config.toml
encoder_mlp_ratio = 4
decoder_norm = "layernorm"
decoder_norm_position = "sandwich"
decoder_mlp_ratio = 4
decoder_drop_path = 0.15
lr = 0.0014
shampoo_beta = 0.95
Rows from block 3 of the audio encoder of a small encoder-decoder audio transcriber, named by matrix and row number. Rows with one number within an expert belong to one neuron, the router's apart. Each number is 500 + 40 x the weight over its row's rms, rounded and kept within 0 to 999. All counts start at 0. Numbers have three digits each. After the name is the row's rms in percent of the matrix's.
Before each expert's rows are labels from the 100 clips, of 14976, where the router gives the expert most weight on average: "top examples" is what is common among them. Only what is clearly more common there than usual is listed. The data: two synthetic voices taking turns or overlapping, over music, noise or silence.
# router: router (encoder.blocks.3.mlp.router.weight, 64x160, trained with AdamW), inputs 0-159
# up: expert up (encoder.blocks.3.mlp.up, 64x160x160), inputs 0-159
# down: expert down (encoder.blocks.3.mlp.down, 64x160x160, transposed), outputs 0-159

# expert 40
top examples: overlap
router.40 114:491496533505579481522518531514519493549537450523518518498533555535510519431515526531423525441567426541526463428550560447573456524440473491502486474481493518552504487434472585508546488457517512475495489495422481555474468496523534469518501446380543465464501565512505510482502518562424458473465504484563483510434438517501531537521471491459569498552515484496503472586495416550597550495549503472517423485426480507504510486554476541427518472513489585514479476540456473522530535506495481
up.0 098:494510493503472445509462539597491474551478504529491506509525470462567476514474470496440519502528416548535500509545437507417477488530461524546521500487437560499453481461446517561492512555460584444449596502519519513543427480568546526530503482456501527501506547546472505548502497488422469590488468481546487544455583562495531558508424518544545501534478537431471548499507472522515462506572472449413451518506524545452465495553446508400511483565447501466503540467491493487494526454509497
down.0 114:509511520461435560545529495466512472572538575562518421523584512469519493549525499474467443504511444508535542519481470503537511612511477485477466486525526527565415480474464468597492498449514495459492522566474473467507523510441523569490499446488489477528505583511508544462550512559463483590456422566475498456518535404518547531458491544524542501434488599510508521494468443505496508555526463529518508460511510415441517550525513539474479490552523513442492515574491470532508473524536530
up.1 072:490540465480485498499542499463497455596522516548565497518463538524550546489501536475500548491439439455424489450450543615478427472487550509481553527539435489579493565481496521477464490529443482502529600474566462491581525506521445517514555541531502516417506512499505448494483461506490472555550455474513495451537523472512517538567481534469504601498440505547523461556468530482496499403479458479443513419520484487448519447422504446492503513519504471527489553537521477511537505529511426
down.1 100:447480428504496490530526521493452418518551459529528564469541605515472513532550541428489526508496447457507522470479425538455500530570473392583557504502526508524482433515544506480494458443521445440493454478465385545444500458440478521473530435501497544512469528493492481492539557531475554540478544446454477506488472492519522459475550493510488519459480435441449518525513498556491484536490516576467515456496511520484490477463509463535510541555525541461597584517444466558510550483508528
up.2 082:567549489474485519589523476419490492501482504507552503571467460489470426500430475462524552549453534464481517488538510541568538533475517454446546525474548451502595508535503473437504496579500447517494549534515523489553515473471501543453496518505555439445539483522522386495493434476515511513502509550507500527518506458491471514461538460455483572444468448523567467459569525557463538463481501505554556464519451465459459485459520492517471621476524445525450539507588493533532513474504435
down.2 095:534506512431588487531554481496451524507539475507528491518548450516515523584504536530474557444513518479571523447479511508534539524523506487492598477603413458486542451405501490512576509457478470437526532434472493509523511423484515540447502442484473454558514522466548433512474484488514490489532525535530570499486521532524464469477471462517499478542474514485478555546502416538477526530530494432433469427484466481483523562518537433538477412517432525472503520501543470521516543602556492
up.3 104:496448553449535444453471494468481491451547487608548410457557539493464491500530528562475492493568471520512544490503565490548471550475480486529538509499471515523523469459548547529551401443417527469488485475467525536492463523457550468557511492442565489504503473470476504556493466583425462424481466525482523539457447543521548470529460538453527487447546506471514465543545483519513517580523570522517543552497504473469525439501480492477478488541547615461477484582510516556532443493486499
down.3 105:437558467486491430526458481466515407521555522526548545453490509468491497448460593527489456539476527475476629466512574477529489533508527515397488535579497516557431485516547459482474487506466511500495515555445516454499504520490486480527515503457461507516498537519461495503473576501485431534521501525552529494450543462545488493467519506468541445578456559524523544561617492504472570538544466512486526541444510440498491500449564502529432458453497519543497548472602509491497516517549508
up.4 129:511453548451534438529461545477485540510529476566460490442523474527527501477568488507450529425558447514517499485525483486562481601495512536552475402533431556505509502447470549430511439507498536516491511448467476523471469487539612477561556464461505495498439543461480526526589464553458433528449535532490496511447510537456569505493469559537534458571530458492543475524470471500534506538496468561524471477482496515498500504579436495459470415485433549507545507448451516492519545469539518
down.4 116:466557520434451520516467462454503483525531545553548435510594589485536463515554534472481417516533483591548541525517476486543448568506449493455482525507528499535453453467456447566477533475533583467491538531443420460516445497496515559537502481396493495548491505481455526501515559579463496509495459503496521487476526438569560503475511562471581480491529537515520526496503412509511486569559492527534502477483497458445472530474554536440495492516474481458462454585507519493464477532487544
up.5 078:429492501505526522438533492495550577479561489527465519569482508517463547465458553466533515486421484483555524456479548490471460501583509508533568499479521484563520527467504456534521542517482477438482579511472424551522439544521466437483506499562447502476511510453526494518475542499458474439530418426459587487493543489546539464506510512505499449474507575514519553494543500426475510526458525438440499551469465473502545491497581539542557463520532491517556526515537478400430540542412478
down.5 098:579509516494558541462450459578451514496565514553435474523474531483439508504522560475537461590558494547483519435466464483478510527519502519481546521485505500455479523496553478491537485513492470530426481529446504452479531567496505502501513524551528471560548514554498534470445532471500468531524504478531502535468442548472567503442500556531446468548505456410480516449499566519417505495514502530484532524433511538481554450425539507536458447582479580482544546468533584464467440487423579
up.6 095:506483482407483497550506526492533458570425468496452496463489469527521474480543539470527427462547427515450542482614498483511481556471491431488451469492465518434556468491485526541477479476464517544461509483498489422494559445577572557413496488467536517487499418474462557450438490474534545597602548549512461541470498517480537504460500492522469442488525469461536460501466523498524507506527422511544474547501519542510501509542448519475442472485477480472531535412561507523522496572494511
down.6 111:521500479459556530511452550556526546412557533469530529519499509471485483516573536417509448474535539473573582436527504534532557525504460472495481467579528458537473483498482500528495515492475494488507452559413523470491436528509468558516526490420532521493457510446488549508507456544512483566460537557532496491501471494469492503469441559527518487477522553622435505515511391420526457497447454610481495491412461527533472503486463473438521502568488511479470483509482504533499439529519493
up.7 070:494560459544525543570523466484522541475468438485506416516459481520444478526477521462512529556405485490462553479573490543516565487484552495474516492480522452499556495504513440522428515562450432449465564512571472485512520505467492485505453511543535495502488478527515513470478510489504475497540594522510619422535543485500458506526533488513511514494540541480438541514530562528460585468502540426547487473507471456434544471427488569504396538491523424486542479478566445482516468509554538
down.7 085:470537485461560533519515485548432525509519468471478470516550464521483460535489545533543516460468540491562555408477536590532495452566534502487602451527487469590506474452504512493473507420446496406506540471471467479559542482576493500453536487473488534569503524481477534544506520508473463469425513443512390502511465511545492482505503480468437434444452499475479590534455434530486488519468520473446503487492489455430515519531586469522530492553485536461518469464543505580487505502567512
up.8 106:486497516541486483494496482513539449538500442575462533463538497562456518535496445505438589520458434492432543467521500518503491455421514524521523522597460454555432572468470488535555466521433576482506476465475498464481458571525560472481505485486473493486418514515509515532564394538469565453491475519529595424535476519545528495482537521551562556505462487470505494529457459474579488479483507491531555474446476468526540493499531489479469475573469545553475566492473470559451468446499487
down.8 110:466559502496564475507498509528493487528508550553569483539528515440525491464548547501455562562514472488518449509511482581531486597488502531472463562497483419476469456494497501521502507392517446505555499478464442527486582475444517518470569485475488422441546635409507504459452482502538520539499487542503508510564462513508497486571558534452440499485450487447530492501578536515479509523553514530446530524497481462448518496473458499439473483496469466469487507476503463592533438421520507
up.9 073:564511513504559456567492498477515475453438466517501496458520482502479454491548472467562540485542466508483511539462444492533539472487527559540527477488429482519466478453437507444546509552453459570511528503494491388500520545518518497486550568470535494468512502487473469489470466495573579516523481587399538442499471498554461480436507526444504505427507508470531488493435500536517468563419411514525514524473494516525423525414512570510513502510490511511545571444480554453421435544510444
down.9 068:513437527468549497499465507552548500579516466482521517459558501386503466540502471475481540573480445535503503502545494531498451542540538509512469484384431502491581512557478561498467498502467520571597559490504455478512493491540484527485498503486453591478466497442451473451488437465439483481473461443484486521558499488511468431484531529481492502523451471535497473435481488553473522510500570568498508581551522553461477454555477576496457526510454425499533434552478561501485425483493484

# expert 31
top examples: reverberation; text has "watched"; text has "judge"
router.31 100:535463540438577417491494506503539478471462532488550512467479415427449437530542433511512512547582459477544548519483471469496509500494466551549518434465447550495424550508521531477540485519429529499545447547436474451512490521527549526552446538565585436528486490469489471540510532544472481469485562455514443473544507553533470548465515448483508473533474472445527491485536479481537488541537513506551483602445456521507474491491505461558461498480428454506510541558465564405505472488535505
up.0 116:516433539521548480514434493476514490511493499554471479446523547454463557506480479554462459421556506504463491510513459409498522471461444529509455565478515542480527515521530530451541428514466515544490475527418536512424495513534520487538566390486538556544450542506464473518541529554522470477488586492491438495395511524479551528505449500536531453531551484514532497509474507488567526528520503472554525474457456520497415598578451561409532449502467480481527497509463529481518479518543559
down.0 118:507513508568480468412522507519539420455437505579542430506445501467529484549477494481440499426482517511512487539547437445526528460502509483525464556504498508507605489517533498527528532445480531496495522499528580532488490484506503453549481484485558572523556439450523454483531495457486538405466436503491464515498507535445471484465515515555566402513454444488495505488506489568555472508447498414476492444548515457504418545559545483506509531472534521442503478479506452528501515417449591
up.1 058:469597498533444582499533575549426520551592372531462521497495512593507513485450538511468405471474546506583474465434491525518507455486534436513485476468540387527529478519448518478512509449498481513436568490528467536510512455514433499461477482544434512460543532517481534506432483441507495522531489545516567471485465466505556465517521527510487467502547520573510490465439534509471538503438477469506533470505541507494482490508513577438532507451527503522554496505516462549555465501486528
down.1 043:537467490456436503444456585436565475495537445491544452514537493544516524474475477515400479514526544562507565466505586593543442524455519470497558489533530515506485457469548494548544530460496478451497481568486472533574436474498502482501520588548496497497510423471552499483506525474471497534538495514498537422488460458529496475502507424512543473411501419498422484494496481512509544456528510424492435517534533567485567481529512458577468520548468513460457502478582507500501524542479555
up.2 113:415533526502510511515478516477546445527402538448513512551536507511513527539535483565541422454525460526518619513488532528501524442502421487463512525508528511495537433499540520502543476545468496512517469509469461476489523482432516520474497491469500499556525431613500518517543449502483509478498511487491503558442541596540453473509524519531535456496416498480564509488527424573501468527456449564532559472482502440442485555479478525479525541578453470494467412506502534579461462464425491
down.2 119:495482532484481468459501497464451516457509493587535441508429513555563491606551477506492574448491472504467547551471445448536522459497503403518477524514526498504551458564578475508516513522481506415524494553512557484487512522497536509449425442553518481490462461494478420492554471557485555477459508576482482528557556525541481530438514526577526454479501446484414504456588532526429496477488471461533541505520517443451521555533461529538486519538463503413481500541473532535467456475497476
up.3 114:409512466507574467408479480527544517480445523501520476478510531441480566485532478513482502479579490495540567492459448525443522504527429497583457490466464526495519536464548483511520498480433432496549446550514518474440465507514483507511502532492502530529458460504448441574502549536515538494484499484556437505449436547536509583545507511492455459566471452448529540487496430458534468537462512532521538549467528530546467583480487439567416465465469462443514581521465497439505442456543529
down.3 106:513498505560467462499475523485558458394476493501514474532517462556533533495445449448524482503526563576485413490542487406510544446477447519522503560490476524493577575436524632527454443535510490491508495453577503559502531478507534486512503523455508588508541472515527441502475445484507482467540496482460484517469502548495465475515492486433523517458512485519545452433476519494527442497501461505436501478433481529491530484517560532535570598541511489522528385521464461507546453489520546
up.4 084:491556541490520479489455514511553561472566515452523520481463405479434503515504456452578521571492434455515505530555502516574491443515489518468481487462461477505524501539545478530520505474522481465534459509466466521567606519489499519496472468523492472516498459472522568573524567480506513485469539461460472465505497478448482517384610454491546511470501502432470574457460463434475552494522538416482513493480441463407544534580531548505545499504503486503596498533510498460467518450508452
down.4 102:547435464523443465516589491431526590497552529547530480471540454513514629524454454461500497512499540512425508501497568449567451495507512529479516519478490502426538487528525434531433471500457517498470526434456543580484472511507494478497487514525515582441489527497539495547509554497508492478456548504538481460512504526520447552521565448487550449485441539569531529475510540469452448448460452453445469469499505461445434548573505518524505485486542491537519469541495435515514529585480428
up.5 103:484522519535482490533508460543507535442518565485485572518548430500464601499420456530490541544489556568481577536457482493556516476474542482531477496487529541475508561531456410437483425525504506518491419484509556456494556513524497547518530475532538499575475520522500514611510512492466519450528494484500503525521510462496473491451601432499466487495488616490417496500517440539538416505500523505475503470449433592491512525486566542454492460467464485518471495533477507451553496443515496
down.5 116:497422555555434455554543426517489471419519413520518549542508546460514544474521477508483490530500548481480502499495463434473521398544433549488505506480416531469511505509515554509474462489476557534504508523499491518479489502432515465559575490498522585546474520469481475495517456533492498510526502497521492474483472521503524488454471514447533452532484504560555437441512610500486428513467469487429497510540531469463573549611471504486578455517481560538535446505458501554508438465495420
up.6 098:478519466570515527451570473448419491451474552473489500465505515496532490458526503604522540513506487455497523420449508502469464543525522369520548502534563512449526495531474504448409451480515453462495496422521494485479590462502563408475512576467548496484538525565475510422463519469497541535495419537491492515549492470530464477511567470497451572484434510441540532530535506513489513429541508502465581502529519442519542497501487476507480498509550441479454531466513454473533508501436524
down.6 080:495502543509534479506521551478483508533524488501526465539490518506529510499490546487508525520485510455476498453532509482443464544527445531524494472501514480429480558483431506506503555501478535553501555455493577485529425545454433506523483518538488578513503505527540517531468518472595524543530516589530527549512533509533461516421466478472526494553555494429481465539513446560492414437492442499446568396466462494408437414424438537459537501515569569420475479476542475520492549475541550
up.7 057:523548500565415598544493554446426534497518499441471524524510526519523532443464455505532512502393530462471511488452497526450485468544473476491501524538560439446541495503467436429447466527514533536538581432475532504484482501523496508460475516489464559494504474555516518453429529458495532578551446574522564543558561461549486444496487512582470445538428492522506477474498465527531540427481425517468518459563442503480460519531437476479459502492533436511467477488490506527496540470506453
down.7 048:533556514464414546514519532470547465524477468548494579604522487517512568557493537458525591477417523537519497543555563476545522522393527550493472467493507518515513541536472481521543505496473483510556549517516536498514438492565523503523513528539531445397523524541488508465451462474484525539510502526525513448444481433498528530462412494525456435533507480529446523486474474431499508475520466535517534472537476504472582458510547541498549465438479556539446528547418540414481488535477477
up.8 078:444536463481522504550482459529460482500539572453491499580465491551520444460442511511461473441459476489494498484484527513534452509498493470474589546507553508528602443511485474489479556437547444561507516479523413497462462438579490473451509519549431483477524396561498580472498477449546492611535446516473470489464479471474528480500461549518493531498475505497479497495498581495457493465529462476518391524579545449485546514432510455522508527481561509531553453496482512530497543529478446
down.8 089:505506440517474613496495533510565478444523500464499519522562514440453465489405465507450490491455551538512453425502562489528474491428461481427529490522513546478518504487470523531492504567578597496521433586514482512506483539487508517508544506511452434553517458522451462410477522493482469550429503502532503505557439548517471487472596486521518510472436572514490519524465459502511515435510556556436514458434501543427578502479537467477502484539569536470513473527520465493481543447504500
up.9 133:427570563407484484483482461474513540515522515530512581469578523490496511419441540552492489539475482585460510546491505478463420504447465552532496562458469511453498495556525516532520494508499473528553441507442500492501510556520531535511481504548524533550475486509457505500539504529454422462507525450486521589474500521502572498474542435474539508467420482540418509465525469530495434534467503470542524461412444479552519555522532548472525458517477426475533501576476561463531556454508576
down.9 107:467489515575587413504549507442439506448478447521499460483457515469533550512451497473551546438479468552552492541547506413546507475491514539462478523424525523496536516493530541504518514452507540505506427497548583533473525486472550493481522437521475553453494478491476426469498456458566445495567544556468438570510480552476468508494522524527491504467475530497487561421565529494526475487454458429481524404472506460506463523502484507486478480433514505454537464556451478542595490438465436

# expert 5
top examples: background: everyday noise; second voice: none; thin (high-pass)
router.5 105:519446537550507474573582503483577444533479469443475547468488531454526438488456545454435572510474400495409472454523541403462495516551546499432478497554450458533517453494509527499501554444537507488556471504450492521538498576548516456535475441442529501519519534551515499536524459553473535556524491492576432497521480585495526557482468503484485569559478541548533468520517520490541521469534512418502487467466473453523454516471465463520458527484459437552492483503449476513495472565523472
up.0 087:506528564510550514573421522438485555451498453466447515525563438480521473451504528512509505444443458483522555467509516409548471524518507528514545479430603506412485475443432495517510492406559482611450495436500482496535512442536593511535544546449495514519526446479479549463479525478511495579506523513526503531495492466478587485477485491584474484495552429501459502465516456513531530509531478450468472475521407568491494462512489480461538452484521518509527436526524501467506495494491549
down.0 108:516507435564472545532472476544496428523555523502524524510523456469512501534410462482464566530499480445455484515466506501487497460485487485478512493437565498594479586525465524523473460472447466548513493531509508448479526554500504519509457562547491500467469481448584453470494479469519526496453456615445503493425511436615513492555550488510471536526527481498595530445431483519532511521448525551484450474555502561536491592443449477517494599527515485504484446492529502450510512548489481
up.1 073:549524504498543522496533486453526548473531541500578509485476467483445539509585522487534402521509526508579519578520510515481551528541587495487434497443502497459439436534468461573523536480517533552504525450565502488491517483491450496426456457595471473495419455478474550527454541467469513458465545487375509490519487437453558446437528426499537471447534507501472491457458481496476533542481477574491465514513549536458537502578518507537519483518483471505558487569543506524483464499555499
down.1 084:448544503523495442418488571543454519484526576496559502576472525464505530451468443555479543469605550524572544464524442451469481561411560523489499501437526499555491573442520528507539541424552520537504514612563493553517508491481439491572504516545545530478443489486489506497478567479534521478496489498524511522496469487535489479464476464494477519513499492531510478417599482533515494549464515461442533518517527430500452522456557510509538488501503554482481532511414519551481567493470500
up.2 163:533455520528448479540508480464564444507447459486452530466434509512505471434465509480471523432410459514434533467518523423508461474567549532449457470564469470535536490527481475523485557503547545528490515480472468533469505531488475424522572520483516532584436463557517437560518448521488554492487483522523457511460545548542504556554457583538419494527542552543538531437459541461548461518507506454463509454527474489541495521415502460520458555428483486527501442443458569519479487505542472
down.2 132:522519528466549517554507552555514426472521513490521472470515533538535490454469523449495523460477400563483551462487436566485495465542495482469504477474453492510509529418448505498465429483453555501518515476481500538416536557443427542515481438480496506532409505489504452480530503525473545376513547532537474616520489555473507454508499476550510551530458410470513499468484559540480488473540556479535563516523522541460495433508501581535460512466455496593486486508494580515505502488460503
up.3 063:578476509470508488552443598424527482549482486479429510603478432461501486492478560512500470431479523499490554514478525490536495465510501510461493553491592465457574487557490469450466508483513532500518503499511503515477472505532524452522514544535561467505506460497465521478511459466523611508484494452512552477453577537592482527487502529553486502552480431521491514463465547477480451536423506460441462534463519574542522532445430562527468426451442510477494419450497520538434493457542473
down.3 077:441522506538474489569500524522493459501434433534432464451461525578483531523530486438505524515571466529435461485557450517478523473464494467433523469407527544442531482408503522502520426507521536545540446448542477580513511500511427545497509542514462522519516566485520481459485500525456494443551474527552435561490495487513535535530515512447535643533481429548498518432482561551577486516555522514525553451490482543507465487434518539505497519473555453475476487510509450500479458489520515
up.4 092:537423475479521556424469476505477495463534524509511541452476480582401534523540472459544507466509533442561534502503490495511546539516482510506489514436578499487477446528569491540508481504461513432440512464495523467493548496489521565409467521579492496581485432457469557487448517499530521444501450476455467499490499465465482446480489518473488482481559482469414463497489443594474479538503532559623497520522537512444515460567515560454578565528528430442497529507522488527535478511474488
down.4 085:484566530461485472491479570531470529487555465518514507521493510543464511489504447577553480510609547515560526467459480518515472550405511535489503522442468513481529529503540525472500471506532538533527469559486484563525545443497480487502494537570529413467543491446516534479506517469506501516454527565456557464539446427514436542499480562520481521518515472532423420432499492503549510584485472441478577441625522474498469510481494557462543449509554505451485464492451490500451587540535506
up.5 063:520546499512559467486517498499453528468595504511548496523447506479480516487543471485552476523504531468544486487477492470625499451531376533515531445479462483498496429442505413516494457473486441470536479520543481488499451512573476520492461449545484481543532458502512535461506507504472479492452467412517479413417447469518527480460557526549492506409530469457529528514491501484463574586491558513426490511517534407506487456464512473513497563530567517475517468500556453558421492464463489
down.5 080:536497487425536539504516453571492473544514520564532530455521545548598541531558528471475533476463458504539502404517551521498466519476533466486493449517508542495480524534439543523490498515509505421509508451519515487503492500444498504443580462520438505550453431448488468552462497549452544465517463461441562500571419559521546491481475477449535458620510458554440473527507501454492561477518579473459455508498481527502467499468522468464519507520422517503529468515491556454536462596492433
up.6 118:474474482475530481496494480438480481492545568523484491501491513480561510541486522462456555482564460536496456468459432502480509504535439469524548497513494482522533518599454427483413431511430469429578550472575545467497497496521505471505540493548428510477583431481510401523474522485498488584519418538575462515513532514531533530527482571554541513534443514579526475556465500416492493435497497473413454579500486467533479488477443465507506511496489450486434517510484472514443474490511511
down.6 126:430465508450569592445524529548489479555477487520501483442520462514467472526476473522469510449579542471508513493510498528511442504502471444494531488487589533528509548438446450511483391491484419476553499489497510481479478555390491498448501451495513516472413509539499435440527459559477505469451566528482496537453480516521496454543523527557482470524536478535551541496469544591608481541483516536536469473530519478529432536488524531476523540510446483487451473506493600519521506502488410
up.7 097:442475449469428482522487483427493531573528564480514488515516493423533539458422539432428550443526461545454516489499416506485478514547499537517442516505499550569536483599474477479539491482534480506451494493528522538441480496561551498530467520523468552483483453516405411531563491510476492476550485446526504464517495453551564573492479548508546440558423483490544403532511483482459492516498421512510462536479499510541486555500453457523455528477537493530564488497462475531540560460535488
down.7 113:464483529487502534490435517589514461535500440491484447470486482533501514541428485500526574439512493517484526530457476516495514493476470479571526498501522525510515584467426477499487412470463438562564529452520540491508489529402459482456520521547465529506435532540524408457483485589550502548536497541461535569508547490515440495546493478497462533539517419550483538450449503608610463496459525536500450500507506482517450539474529469532473541477492474454470463412530553498534486513505432
up.8 131:483500476472422511485534582413453540572560547505421523524511475470561491468512541456479494433508500517490504519480532503485487563527565509465495500491538506500467456558445493449520484467477484539511526486601446518494508418556529474473536529511477530426519531497435423468454481437535467575525478465469518434491540502558532485521483544570568422543509480444558419582524490557443512483398472513499470520449510563497436535487459515518508485487498456459544522461503465520523541525513487
down.8 106:445534480472494505514551442537522510556495554509471491516473458558505473571440457532501522470483464481515478529517516464498498480549505541456532508442520542556458570541529508444428451458547470531505544482570496458470506468412411500427468511558515566444544406557528542487522584575519455473469525514468465501508520530521489449443566457481464502515577422566508464466446480500517479478473487481584490483451533508499481501457549521525470555506540522513481557523456592429514460461521485
up.9 089:528512465449469483538527597538470526493484468517440508452510489472449499475499448470495503523509507513544502501497482503517536543486533479445521548504474484529460523493438551448500555537501403532503592497461561454513491506556513557493549477502505489445469512561569494474546436510463523505450557560527559515502499590506514467518445524559470519480588427544444458383518518569547518511510545503547479388540452499549415402479495489499495516464467421520482461472454499501495483477480505
down.9 110:492492416522589507451455568532571460543435484498490497480450526480522438466450547482533530518524477475483558432465486502444516445546548486508481482513552510483507519518532466501513480481510466424509452458424515571496504534463483533505476492524442497518509528510447410500591523493457505469530474540460385608515535499496501503515487584548474556519441459497464513440479561533520507492506557527488532561527535592498433446495474576471501472424448490574478486515524527512513472520532469

# expert 49
top examples: second voice: none
router.49 081:494461544512549526627527515510499444519449480517442558518516507483552435535521481429542571463488421471454442481502536414437481493526524465444451531445521419436571453526541507495497571468478531505543547394490519543533489508557542480527475453391551540544531516494555544530535542483472514542550530483513465517478478510478558508521430505508498458532528499497512466524516508522532497537566436462577557500471479456511468486492436507482477467473470482508474496514464438500529539552499448
up.0 083:522497464594471540522499493550489502468498450471537492557490526502544574558483505571563467517558513488474461481528498484466511479553556475470483476500433475490488540461512504478474560488485480501545514487470507502539521568541452523532468463508478536556353518586492510538476505469449465561473553528449491518485481533463419475512493521492424528501479526460475581487528487513583454452574486506477586515537623466459455491534464438511455545540489514484514490481455505480440485557439572
down.0 101:522459493574526480547525520521548574549520456440480423519463507429515470517442495531533468481539441488508452526514457488534482526477586431492481468472517525508464535573492464526529416498507443519498521537469500502478539528463551464525578443531504465415527525538527524452505512451443536581447415489486538475475509497514408504529448544472567482584580535544486519550533512486523504531522570526487462519582566482451492502515480508479423469492490480505472473605495511509518531459552453
up.1 075:442502465516487490472512418490501551509536471461460491486477515598449515485455479532486443507503547467493551497468508522484457426543542527515484420482461498444543446503510514538496616542532450480514473501537489523528587488423448496518466539512476435507508518544515466454556479486505522498425526476489531457543583489535484544511602525426437446545490428543485519367471493516494539491488571580497491473498511559457519538469489467504510478447503522511539516424531490484556474497564527
down.1 085:524501509501564433478540540549529495496433513547482465531588514480479505494463456485443521534474504466415457552528571447513477497438515565483594503490538526468443504519472408509522486507478521495610473529434469515501540497530521409561521570471506448427465478450498473512567560589477440471556476464470460541459538499514450527518442450489515467523480488535425498520513483527458501575573511526513461491508552519503509504454520475526445480451463528475503457583504485494440510501533446
up.2 083:553479508558508483465508460546479458532461553504529471435487459543480533534563441510490482460517516457540552528591478491588550467565517479513501510527512543436495581491498550487504478489506486509450505554514501511554522540474495513472470473480555448518541604520515537485420535426521503516481477537472503554507475509461449496419574552491480600439550518468520567500463506476501537457475471492464565489507537463512398451451575522453506494463495491425459477501605524522559492486443500
down.2 085:431543433512484559485489508519522478550449463486457550493477556418513549520522470464503451459509507499557524474527452537542534535524590428483520428482498535519538484457459489483502471534475508427551488526469537512470576501493576491449486431532558505397543544461528438461514544458518494498435468505489489450515510473430419486446494553545522524511496565560492457522453495550519531575503523518451430456509531502511518556454536573509505545551462480548471509564472460491494492487597456
up.3 069:482548539527498480456489456533506519432490570460611452520469528423500470470459548499549451555469544525529526477508513495417536494516464516533460474515497535522434490522505564500417507509506441495539484542461557509503557480495538532541449555517499490511466475503503477474511538463479456487521498408559477449492516499516544611496564468533533427561559436475507444399584533571486563524405556517451488528490551552468504472583509458508486476487478546510522487535500520483486489493462486
down.3 088:477575500516454525502519488568507448497561510550566495500470496518590594576503460535457524512502481523557476455436545546508485545500526475476521462426506525474477529434559463505485456481497500562530468503532462522438544518505450527560594555534454469495462484537442450496551537476491437494529536451577559535525478501466483474425565445519564478539500514559443448518462486501485422505507519477491472483492544532505550547412506494467384589487495510461517461485480494506500480494534527
up.4 075:533485490508504515483491451481491512484511487546535491545446483449535524534509453466481417467512545548562546498537475601471461506525521485535470419487494478501447454509393482449406462560540601501419537481512490526451503526510476488470504522478458559507536499459537419444480536496546555499571447500489534505569535527546462511608520469446471403564551478502512471469520472432480464535483542504491498504564588516511475513534494428500461557506517543497491497544539449517482535491452495
down.4 083:515540492533472510518427496488539489489494492549574461525517529485510535518484517468436509448533522541554518450522469448493429478511528524487464513534579489510485495477540455522521458473586508424511508527532535514549467459552531500599566492540427500555475497516454451508593537507486471528517456503440552460497487473518551495457518504419464538538485475521484482497524531551577488453459475613464541415438531502476518469572541494478532432469474574503487509554398503529459438477438533
up.5 119:583473512531475590533522435489496472550518504501506529424483565485552597525523458501546548497527473449492443443483511510501467532545539480462472453534510508475472498464512488565484507394553514438502515439482438498485528545416490477465525450465525508462513563424530505473478552486415536482502435491485513519461426516477488468434470440428533586477559542522438542545460507491577482539478459521486528536532525486482530432462488499489549500535511526523503455537538516529518485609509466
down.5 110:419454468496498542465459417479496536563446461467532486536515484466543540529490504479485418491582502453605511490466453481507474513596551496490490480528482565517464525431451493507555481494575457489586539435536415476443510463432557469517552427499476473469487549561506480509530549517473532521504410509522566495505499488458495493498445479527527458466551569521474469500526435518571506464487542566425486512507515540506481581483490489494485539513466522528470495483446473492494428447550500
up.6 126:507555479530539451544484508426480503458497504495566443549514532449448453523507523535484517575568569503514493462549462498548490559417485471477541484454523467452466566500520536490473535500520516475495470596489574510527462522498506541473568511486525440461536566558570456436474477446480437572471478566572506465528504500482448568511505492505507559437452528508490562528554555475482528459522557399469508428483457490489520480530552484485474504456562521473519514476514473459554456440515565
down.6 109:534551464538522581494521494581549457548480505530506533422422575511546476531526480506557464530497585499511511524554466496526502511532486533543502499521504506462466520468474450489527475417504514512508419567565447538569561446494449539514518525539533538606544500477536539491444564466548482535551458501504493521495499445498503487432541414540448478525462435548513411576512491428495441481528552525567520492503503475560503464493535464564509505495502488492468493467492454466535501412496467
up.7 065:457564436521473535473552495515468559538484525508489485448478512563480582519461506500516451531481551544569526482437455552501445457502455508494474521519449517508439443519519552487376557502517495468482511519549510474499549509466558554507522507518413561556532502524505442473517460519563559493419423535490506505506550456495474528478581593531441475491478433556454499504428560470533523458475455482424459475545551505454527558501528521503513538437521491469553499505479525516515507458538570
down.7 076:469485547585534548492552448522538534513561483542485457515498479476560522468509514402530546538444469492456553551510536587480474457548533562471522471509475511492499480431496486508487493490569486558504515520559472467457480489533501430508498527602400493497545425429497484426558461490518485419544570486553502495465456532483473545590506458518446505454515484447538472478553531535561530448521448544445499490493515584512533504546472516553520504499494542546559520536545510560506516495469467
up.8 157:480461556479509531490518454544504451464509464543466470498568492567524526573512487504514511457513454464437441472485533506477463509569536481485506555514496509473591523503538473479522578502579484510576444402421411501463461545460516430464449447466432528504480506455525568555513522509448556525510555477494452522542532469459496431498512459515534519504512516485484504559579554509447455512542534504531588519496482432486544554467502491528522460530479502474525428508509468525436554520419444
down.8 126:449550461518477453476489486548503441564486482492574497555502515560544441539395519480536502520438504443461506496465502540556443506507492487555461461429538536453454498501491451435517573511545448555516518556516485484490407486472458472467545482546477491507471549556526488540532589575498472526485447434536611518506562517474500489523440540493534485516502420530518467504521528533440508485443541539446495471516499468414493570469468550476488488506553491460468502567486437475467448499477468
up.9 092:531509533546533562444446526533422466527395496563472448577492472518483491486517478482527461496492480519497491541508499473517505482523482428554514419484490462458491550506499523486512500480480533455458566525491438524560461573506493544506481508504475537514558545505560503484376496567474462456526451486458480525470581547463526503527564558499516539446528481473571568555447480488541472534520436498455496522511487502432438476455576607491432550452509496431445485453511487536495497509501543
down.9 085:529444500487464530504562444543538492552527484508456547506474509471528512531587448478552429482520526464463460527497456491508462454481513514544535437536440483466450569494439447461536495482474564481584504586483470587462519473490517497460543448562521493495470535447543521482540516456466495553472474514434484520526501514442379509458495515527508480494525602539467507530467517571551414549509468526476561469497487512477468497520485455512525427466513427508519469534460602504445470479534457